A small spectrogram denoising autoencoder, trained from scratch: encoder norm layernorm, encoder activation swiglu.
Rows from block 6 of the encoder, named by matrix and row number. Rows with one number belong to one neuron. Each number is 128 + 32 x the weight over its row's rms, rounded and kept within 0 to 255. All counts start at 0. Numbers have three digits each. After the name is the row's rms in percent of the matrix's.
# gate: MLP gate (encoder.blocks.6.mlp.gate.weight, 512x128), inputs 0-127
# fc1: MLP up (encoder.blocks.6.mlp.fc1.weight, 512x128), inputs 0-127
# fc2: MLP down (encoder.blocks.6.mlp.fc2.weight, 128x512, transposed), outputs 0-127
gate.340 063:122106164214168094091138162073145132141107138111144130125139131090111148160128123150126179253133156102130105114166159121151123104145146100114115123141159113147132122112141151084136118139075118146131128138101111167122142108076131134091122142011142071209109082146110101128106194153116151149110128111148175122107161174089090118140124117134160191130142084166069157160146089084158081149160
gate.341 081:093185102109065157101117111171056175155174178132127152108143165126094082141118122106104127099166119145121126115081115120106073147094091106117165143123123168181070111177136112148100134124144141102065120135113179182101118172122058078072100105156101141151110122136122128106139101157105212100109139153085125132146134166106122091123097134073187060090142125117190091093159091116077144157127
gate.342 057:104154119153075131174141088177130165191195108184123145119122144070097119169132183095120222158177160130181133104150131095141121071123103110199130087163074082125104113103103122067126117110109129115120122131138134109150158116096057080116170122097026108133144132054133107125092133154102148161146152159105132135082126120135080148130131121124108165154140154119144097118149108166160132178104
gate.343 066:077131130118126156157127090128119096077186114123138114139190101059130123119106108137114130110118133118114093195094118142109177145126148132132032118154134067147130177174111159129158127139104161107153145140132169201144159157188141142186150130168191073096163145117133180086092150119113172157079134104141159101106113130127113136123117106196073115098139113107028165134150122155106175179121
gate.344 062:142150145169081141121079146118091091060123153103121192129104125063136125135137152119103111120161144166141094125137095147137040111071084110146147080154152170145167117158112126138125119214087140144140098146115122147104106176101088156095118129100094088132149125104135128079091104158144188179117125138214197107141139197122187161133122130114099152112118143074145154137167098126150212092124
gate.345 079:140172112215143102111133124204150089065163072142131151114091109137130132104134104134127096134119096136132101104096171130063124138116106127119158131100058172112138149136146155212099118121100147119118187134118104148119161109117207148116107124168140153055086128096117135131099114105178077055117120120055109108149114145139206120121104155151141145133121058139128111130123208090164146087129
gate.346 074:109098150160035146134114185171140143052029135145146101116182127144146151143082124165148170130135139125077108137139109131098026127135121159161117102126094101154100142171189114120074132119152120144115152127151086106133092104057120112099132068126092128164143151166139103083103172168125163100150100123135146124131174168101186072113177153108162165120127132119176127132152097114167093108117
fc1.340 060:117169103098166116114147128102074128146097131149126184144096157149141086133131080127107109129112098051107134132071137174097153177138090103102177135142135092134115146120163146090148107125109113119162118126051158143105122135135157118133115126118153097178171049059138133075135070146032033138074115137085143119132183166143129152118127167098123089130136136156074149113155192155101089141166
fc1.341 082:135114139047100131105111135171113155155221154127133097140153156146127132162109080116104128170118145168129152159129122133077123159146127142160182181129127170158087129111104082144137144131145130127115178139141193158126130128098142072134149130168024201157123120110141162140126147161017124168141144119138172147138154130120166155112096110183162128118120148134158081126071071147048142140122
fc1.342 063:118106133160074091071115142121087106121026105174134189118131120085101129120137062121068100121127135053109096138098105120095121153179108125124163108111099079120156132129160124216126103143119101148143139125148132121097156090135158131100139171039065159170188079118121154171144112086074032071123129150119159120124118126123109120150146110147143114142108075110137110105127115102150104141100
fc1.343 061:091137131182157102177112104171204144135179145119132165135123130116146088146137148137145154248122138092116104153148144118133187098158165116092078134129156071095078135117099169093107140126079165118128127109100133131130148154146118117207102181108102061100109160128120156121108177141121127180123140134140108146112100114122064138114155074193145152150138055193111169177120119116129181158128
fc1.344 063:094092152158142166096185142117112165092171155203146155134055109148121098149129096068119189171118142123141150128091131107079128128104152195148065127112164058153130141091147121152145124125116177133068128092151154209126154136087180097146070094138155099148133142177128122122105093161108129132124134130134138120086140185115118200146105077086097153117140139120115137110098171193107200124115
fc1.345 068:144149117155142144131094125170100115192110076145129107124103117047088123159123077177139114078149101112130128145200144175137177111159147123133086049133123126149096119132083127139141110117127139137123064148127131114157119115121129135097089116176138131124160082132141189103136185136165085085129140118162097111129127015132036047113130105129101108114133071168178147075150135144134111094164
fc1.346 061:129131108133215102148107075200137111171190150135156130130066158125126095128142084112148011144111136091139125119155115096189183123104144070107106166111113118078109133118145120147099093150132154128116100114126136130145122090088203109113083140143080119059122130083134101138131056112072094136161127146123097151089114083135081137115135128136141146150110153156176115081100151126081137200117
fc2.340 074:146127160148136098161093159107117147145113170114156173092153144097109191099141100154108178144118089133160179110121108187147132180158170124129158110190143111134171205141176106156120169102109098143088101139111142091115162173123145129147188133094090126117203148132116147140167090120177132174149156159132108113069160115100064179161168215120159123150117083090103177150123162081147138161082
fc2.341 099:056175136116088099165073146182143123160106172086124082055149138140072065137058119115119098068094120109130131130095111106130133156142106091099088131138113148099078143134143112144164104137135204122123127075087156097157136179144116095118137129099114168064090106097096121091094162135127091141086078100085059132098137166116146098107141074149101147165073126063109102165128130160133109158129
fc2.342 071:140145144045136096172076105108158119128146155133153113112145104131073159142117194050147087118139105125138123133110127172183143075118145121121158112121187034191120134096113136149114109095099125124104120181143090176103113192171157115173117098115205190079114087153129110168132106108150150112151051155143075108122128132133124110126113176122073094153131179156112149111101107177159130125142
fc2.343 079:151144147120058120153094140118158083102105122092136112075082130152146076070083102092126050120097110061086141152067116086113108113112120140084092112139145169090161103104117113080140094124128124056134116068143102130171094105105125145075132131077100124092124115121121088116095136124134102060114116077137067118090146129128131093057084127191121151118065085072134108143107109179152132124162
fc2.344 067:138143071131102044170120108183136165164096103138095111097160124160103107150118098181188124109118138149171167145180155156128161126060154098128169162101085138097127162110077120216114130145083125116132152088079064109129140069130142089091137138168110152083080118083105117128145116111123120131177100134084109138111136175130207092152157119086146203152118135146129125135082112167091114087141
fc2.345 090:130147114096102116155135098097117119116105152120100128055100092159108089098062084074103114091121098128063119154112120127096089144156101110126112096117166121112088137161120139140104061089086096046106078150116108122158088123106075107083102123138104087138149100124090158077089119091130023104098110126097099115052149167108151091099087093125132084110060141094105109103133133066146124142156
fc2.346 073:147111105056156144125136198093185127111190128158110140147087129164140123147131125154152157106121143153126105125172171118136182152094150168174200025124128135160175124124115107176128121156096139134146120223134104115115112154172108165145155148137163077177150117165154068130134088159126163129123125140188191084119100076177139094159147147140146126140171123152142102080148170163137151103163